A small multi-label image tagger, trained from scratch: depths [3, 3, 3].
Rows from block 6 of a small multi-label image tagger, named by matrix and row number. Rows with one number belong to one neuron. Each number is 500 + 40 x the weight over its row's rms, rounded and kept within 0 to 999. All counts start at 0. Numbers have three digits each.
Before each neuron's rows are labels from the 100 images, of 14848, where the neuron reaches its highest value: "patch colour" is the nearest of a few named colours to the mean colour under the peak. Only what is clearly more common there than usual is listed. The data: drawn branching plants. In brackets: how many of the 100, against the usual share in percent.
# fc1: MLP up (model.blocks.6.mlp.fc1.weight, 768x192), inputs 96-191
# fc2: MLP down (model.blocks.6.mlp.fc2.weight, 192x768, transposed), outputs 96-191

patch colour: grey (68 vs 41.4)
fc1.503:517511492495529484495452518487515482443448479469506458509507498482519501481461486487428479532597482531471449528497493526498464493544503476499500505475508532535562513547575526486444493535493485500504476501371477484467459515542567563486522451497550476517422489521408501531436419490498475471
fc2.503:451583545492457453496495500522531511382496483545512483459533516487496508435426486516498471478524483442506504470496490454467552476437493622513615446484513494502517492531404468464530506478484479465513580585595554499533562485538486506506496611477512458561493489504484502505514589483482495576

patch colour: cyan (36 vs 11)
fc1.321:523594438521476418487572426445448562427537540528467487518487445536543578510586536448486503514523550435540463532445513494475514517501503459508437524493509526542477499549473532565514513491513475470517465513527503528462518534493577494507556448513476560408490469392396489495452517524460509553
fc2.321:482485459475533487502584491473501479551483428521527508482495544571500484535449480527547458556478473543507435536548455550489507562439467564527500609509472454426538523635439429579502435509500460488479561513439467457470470592476515492542444502516543498540494417570511490498526539498463565505

patch colour: cyan (37 vs 11)
fc1.380:519598437517475415492568425443449566426535537528464486519488443535543582511587532449485502513522549437542461534446508494476514518501504456506440525491510528544478501546477532567513513493511477471522465515519502529460520535493577489506554443516474562410490470394398492496457515526457508552
fc2.380:488483459470536489498580495470501474553486428525524508477493542571495481535444480527544462559477474543502435537545452547490512564440469568527509607512478454429537522638440431576499434512504458484485564510438466460468465591480513493542448503513537496544496415572505501498523539498461562505

patch colour: grey (82 vs 41.4)
fc1.331:508473533463508456472514487522471544554496469450438407493478446478545507575517505520511523481448482442535518478436478547449558457470590510509493504463447564498473515514536537465515515454521492475443442508483515542568451548557478412453465564489551534497522489492493461473555491462389454561
fc2.331:476531521564520493586497462446514432487499477504515538524533513493500541472440504517474534484529493535484545511502486521469503485499468516540484533507528434492442407508469537600557342475546505518544554478487474503491485494502517524482471489437503521447510480439558564507479479555484493509

patch colour: brown (78 vs 20.9)
fc1.267:480537477472408512522547473454529536523574551495461542566476423502532588481529532453439498546531521493491458541482512478524502505527502419509539415464524508454505544535548539529514564396479483453474511514498512558477510511524493526564522528455427488446535490509519492532479420525459501517
fc2.267:495528527582432434419526557518505509524492533492563546476549504447545541497448501497469572530504452541518475499466499535437536542445511521437541419477528378506506477547433514516459424517508499504509523506473556520464507417508518449561520487512494592501419472489560524508431529499529467482

patch colour: pink (42 vs 13.3)
fc1.167:529507469500525494535528535501542477500474534557459489556428451474505520532548519486527468542518460485570481465497474542442493425462532446458405518511492533444444540405440556438570463471507508475506461465522456476530413453489450438519477531508477423515508498452467464526503496451495488544
fc2.167:454501484514509516485527451515462584489518442481432558442461558491489455519517543478516524513485410522460534505541539487525489524491472551527575559505430516532445421520526468483483552558457465482498541558430525485551540509512570496511481540570521580528503448601533526468519498489490477495

patch colour: cyan (28 vs 11)
fc1.131:497513444506429507525519562507448506552562551459491493522490460442457554485516499441453486465457537495454501546495523428546534464576467499558554486517498520523545482422566489482571513507499499437511516499561508528461481504489504525588468554501411526450476498455468491451427530479471435526
fc2.131:442485474452528512528482505485547497553460533523565463480502475512471553508462525518448437511532572504482459523468526462476461521531453523488490484534556408436501517399461536542484440449570546510531547505415482514524480516498457515528492455461549469471502503568527486505461520495495396546

patch colour: cyan (60 vs 11)
fc1.391:525576529588418486465488424492499489528504529492483490533529461436510518458500506464528491480554507516489423515549521516520528437544596486509505404477515459489448524590572583451531532580553505495527525512484510487457390569587465496498479471473467478430520502498456532475556487492489435552
fc2.391:570493521476521485442490568551490545495498549490545522551521410512576526482499485511463504526516494564457496541471482574490504537517484509541471465524523571477538469632480446577522417474528497497521556487503496492533504531485477515497546530568582464525500475579476521540516540461502555500

patch colour: grey (76 vs 41.4)
fc1.257:478621471506475496549507545507524546451473494476422473437508543573479522462559469455504516508485494480448504487413485500464497520448534530502505495458458457473463597399609474540493645523464536549502444508522483552489482475490474465506520441542477505471458494475471456464609528487560479558
fc2.257:491542446584513516467491509512496515579514493554452469529546508558488471428515561552502519540471488485623480514470549416522496453473498479458446488487482542538482528531451497508419474535520459401510557498487517493507467568638499471492406483479561494440515515540521500515465475538555453506

patch colour: cyan (47 vs 11)
fc1.665:488630549571403508490538489518497502567487543506510491527481455487519528463482488461455493468496526522489429520518489562555559454512534513483490394473509471457419591649531548510528526585553484474543538542519490520469450552554496499496483492520485465476506472506470499464580491492539452547
fc2.665:558506521487516502444487540579489546484489552503559528534510424516577507473521478516480498517516487536452505563512482569481524504527475508533485457516530564464548441591506441574501442475517513514536556481505501496525472519493485512478537548560562481549513496586466548516535520458516567510

patch colour: green (29 vs 2)
fc1.639:471476500457484448547511496467526470435545533475480537519538480504500502399517524476451507550521496450508540491467522494592479540477549439521480519522573463502537446529550483543567488528493477486573484531568474534406528500570512453522484520449415546480508542463443449476521445492480458544
fc2.639:508498575491514552535469552467461488484527540576502494494461558506530407630436497526458470464524566464541510414470524519488512507444436526506491487512482464524530517582450504502492429491465475493567537497413523479557506480516524509504454555540530450576508505551560436517437496489522528488

patch colour: grey (69 vs 41.4)
fc1.260:506596529473555489518526548531533488509521547492445445486508522514493504535536501465498535517438482535454495499468488532418521501487525530517460519454428471477473566399594451505517614498495476514489473517513467505538488472443423489515521507507439527484503511434484458489612521506528501544
fc2.260:490533450552507526471541507524525509583488445536500457523533477547521502428521505550477505534470497532584489505533513455513498478480487443490464438514551522538485508523446503562410534573511489449457576520500538485487449565609522466476408525472535542392507532555539503524462487550594480492

patch colour: cyan (46 vs 11)
fc1.223:536594440498482429480567436434449551434538542519460494511479446549521580508558521430499481519508548429561466521446533516481484480495511473506446509485519530564509500545460554568516510500509471479523465515533498539437512524493577485501545445531499547434492458390423498481464519541459510531
fc2.223:478485460467545491501583489475504484554490425515518502485496542564503491540445490534545470546475472541499440548548456544501516547442467562531515618523483459430524520647432430584502440505501462496485549512442462453474469582492508486542447488508542494537490424576501494510522534496462563519

patch colour: pink (34 vs 13.3)
fc1.141:494501467506471490442500461487485486442509434518443452503500481533442487443576489510538448475562548512581535529454488469481562472496460413484544453534459558440525522501529494485518500455444484486487438524466461513451521439478491507464433523550502496516489489453466489491490466491507509486
fc2.141:504618511535577522471513531539518521495428504539540549481463509575515462521561521505478543487499513477499544513564467513535415467565451567509441525525610468490467429488477499521475363501544515540465497511427492508515489511503491557516470454517456466509497504565564548553494568501441539519

patch colour: grey (71 vs 41.4)
fc1.473:508596532473558489516526550530536487511522549490444449488508524512492506533538504466497535519438480533452496498469487532419522505490527536518461522453429469476476566400599452500515605494495475514486470516511469508536488477444425492514523511505438526483504509433486457489617516506522500538
fc2.473:495528448548515531473537504519523504584490451539507460516532472545526506437519506561482505529467498533583489522535511450514494465476484436494466436517542524537487502520439505565421538579513478460459574532507532483486450569606530465471412521480530551388507536557532512526448502555595481489

patch colour: cyan (42 vs 11)
fc1.65:481504420512409511548525548509468485573581552467512472542491438428408574507496491460453492465479524513436516544488518438534538482570461490539547515509507512512516519430543507497536473511472521436526522516545491536444500490511487532547502543502397504417474512457448493483429544463491432506
fc2.65:444514468462529511537490508492529491554455528511556454488477478508469561503467519496435434511528583504486477514476525464479455518536463529492490504542554403424515524386470531555478400465545520526536538515436481503538476503486441507530489456452537489471504496556523468504472520495497395544

patch colour: green (27 vs 2)
fc1.527:468475500457487450546511500470526464439551531476480535522536477500501501396518525475451506551520493450507538490469521495591474541479547439521475518523574463501534450528551486540567490529492477487572487532569473533409527500568509456520485517449411545481511544463441449477525446493483453541
fc2.527:511504580493510547538472544465464493485525534578505490501461559513533401633436497525460471465526571464537508435466529525489509507444440530516488488512478463528532515581449504503497431488464478490565530497417522481552510481516522508502452554545531448577509507548557426518434499489530529491

patch colour: green (28 vs 2)
fc1.324:471474499457487450545511498469526469436548532474478537520539479500498503397519524475447509551521494451509540491467519496591473540479551440521478519526574461503536449528550483542568490526497478485570487534567472532408526499569512452522486516449417544478508544463442451478523445493482458543
fc2.324:509501576490513553540468552464463489493526538578502492496460562512529405626428494526461472463525569466538508433468526521488513505444436528509492487513478469524537514582453505502494431491468476494569532486412525478555512480516520506506452551543528452576505507549556432514434502487520529490

patch colour: cyan (46 vs 11)
fc1.142:529601442498484426484563431433451554428540537522460494513479445549520580513560519434495485520510550429556465522447525509484491489492508473507446511483518530561506500547461550568516507501508468478522466515529498536437517524492575488501543448534492550434489458387419497480462523545458514532
fc2.142:487487464467536493499585494473501483553490426522512498481499541565504488539452486529543461546472476541504439547541461544496515560442468567526500616517477460427525520646435432583508442510495465485485553517445465451472467585488512491539444496506542500536493423581506494509520535498463563513

patch colour: grey (70 vs 41.4)
fc1.5:496601495488508505554496526494518527480490507488423460450499522585477522481583483461500529519476494505456502487421500494453502543453538523509500491432454473470467591407626464533473632509495510534481463513534463529485462472491454481497509455554482500493452520454455451469614529485558500546
fc2.5:509516436568514537470513516532502510602490468546501477525543501546509491441527554560501519540475483491631492523498531441548491470474487453466450473495501528540470509534449502526428513540544464432515559508492510477501462585613502468493395482450553511405508514554527511517452467548570451494

patch colour: brown (65 vs 20.9)
fc1.329:430519546555485512518457500532450484490500434484456567457517523431544499507519516533491490524507578471513524432486508462546520563478504484534555445516518538543504449451478465484494473523479543500433470537478478473487468487463487540577593384489540501443471500436477499496523500499496528460
fc2.329:513518619464534523482447430475554510506468443477515508447429490482503427530516516502430504507499455508530500429518439464452474469500459500499492590497512576518535438422466442503437382456469519476574505476407477485513456464498536509492444507582505502529509487533494493563520519469522547532

patch colour: green (27 vs 2)
fc1.35:466477497456484451548505494468526466437550530475476539519536483499497502397523525476449507554518494451514539492470517497595471543482552438516480522528573464504533443527553483542567491529495478484569483536569472532413526498570507452517484517454413545482510541468440452479523450485485454541
fc2.35:497498580493506547539469545469465494489524533576505494498454559512531406627432493533460472463525570465540510436471528526488508509442436528512483492504478466521532514580451505499494430491460471493566535497418522477552507483516522511502448554542532450575505511554556432509431491491525527490

patch colour: cyan (28 vs 11)
fc1.699:494512444507429508524518563506448506549562550461488494519490459440453556484517498441455487465460536497455504544496525431546531464577467499558551489513501523526547484429568485481573515510500495437511516498563508529459482504490503530585471553503410525451475493457470490452429531479471439526
fc2.699:444483481449532513531484501491548504554462530517568464486498481514471553507463527510444429507527570508477459519466523470477460528534458526486490488538552411435502517398454533538478440445576548511532543503422481518526478514501456510530492455464549469466503504567522483506463523496499397546

patch colour: cyan (37 vs 11)
fc1.565:486508427514419511539518552513462498565570546458504479535489441430422565497504491453454482464468542511439511546489519430543539478575460492549547501512508514516528505422551496498551485508476511434525519512551500534449500493501489525568490555501398514430472506450455494470426541470489431511
fc2.565:443495477461528509532486505489541496553454534516563458487489476506463561509458517498438434508526580502484462525475518463478465523538465528481491495540556406431504523389465532554484417452559536514534544505421481510533473511494444507536494455456536477469503502562523475502465517499491397540

patch colour: pink (34 vs 13.3)
fc1.95:467437459529487459567542559435539458451515508505415461569517541519482499534504475491485440459580532484558472498467527514481458532520487445439543453527492567457541582527510563486549514590451536497465440463527508507544432480474561472522517462512512485525489580458435514525498490521503499471
fc2.95:550473603480573496491446474473517509490484515492527476482474468457469388469515423559468449528531445539511427444525473508451482557570428519559448604508477483515513525499487488507467423431476501550549509479424466492523520424519512547496485550561513529498545509556541496519531560467453484543

patch colour: grey (78 vs 41.4)
fc1.272:477545565458504489505504511505500489434532519524489498530467524543465470528482512547565494564497494473574487490519529471537506511520476555499513534512474427476438522466498462460482504350517604506498512563473466490538490504502516535487453485495497408555615478472463475518518491462475500502
fc2.272:462457472455472465501474499601509550418453512463475493508522413511473542475475569453509570474505514498524499496564531458478475497543497574544499503499456516527505439478476528522518450612436442448482514560436533507462460521469540479589502515559483570446481588527508495509489572544441507472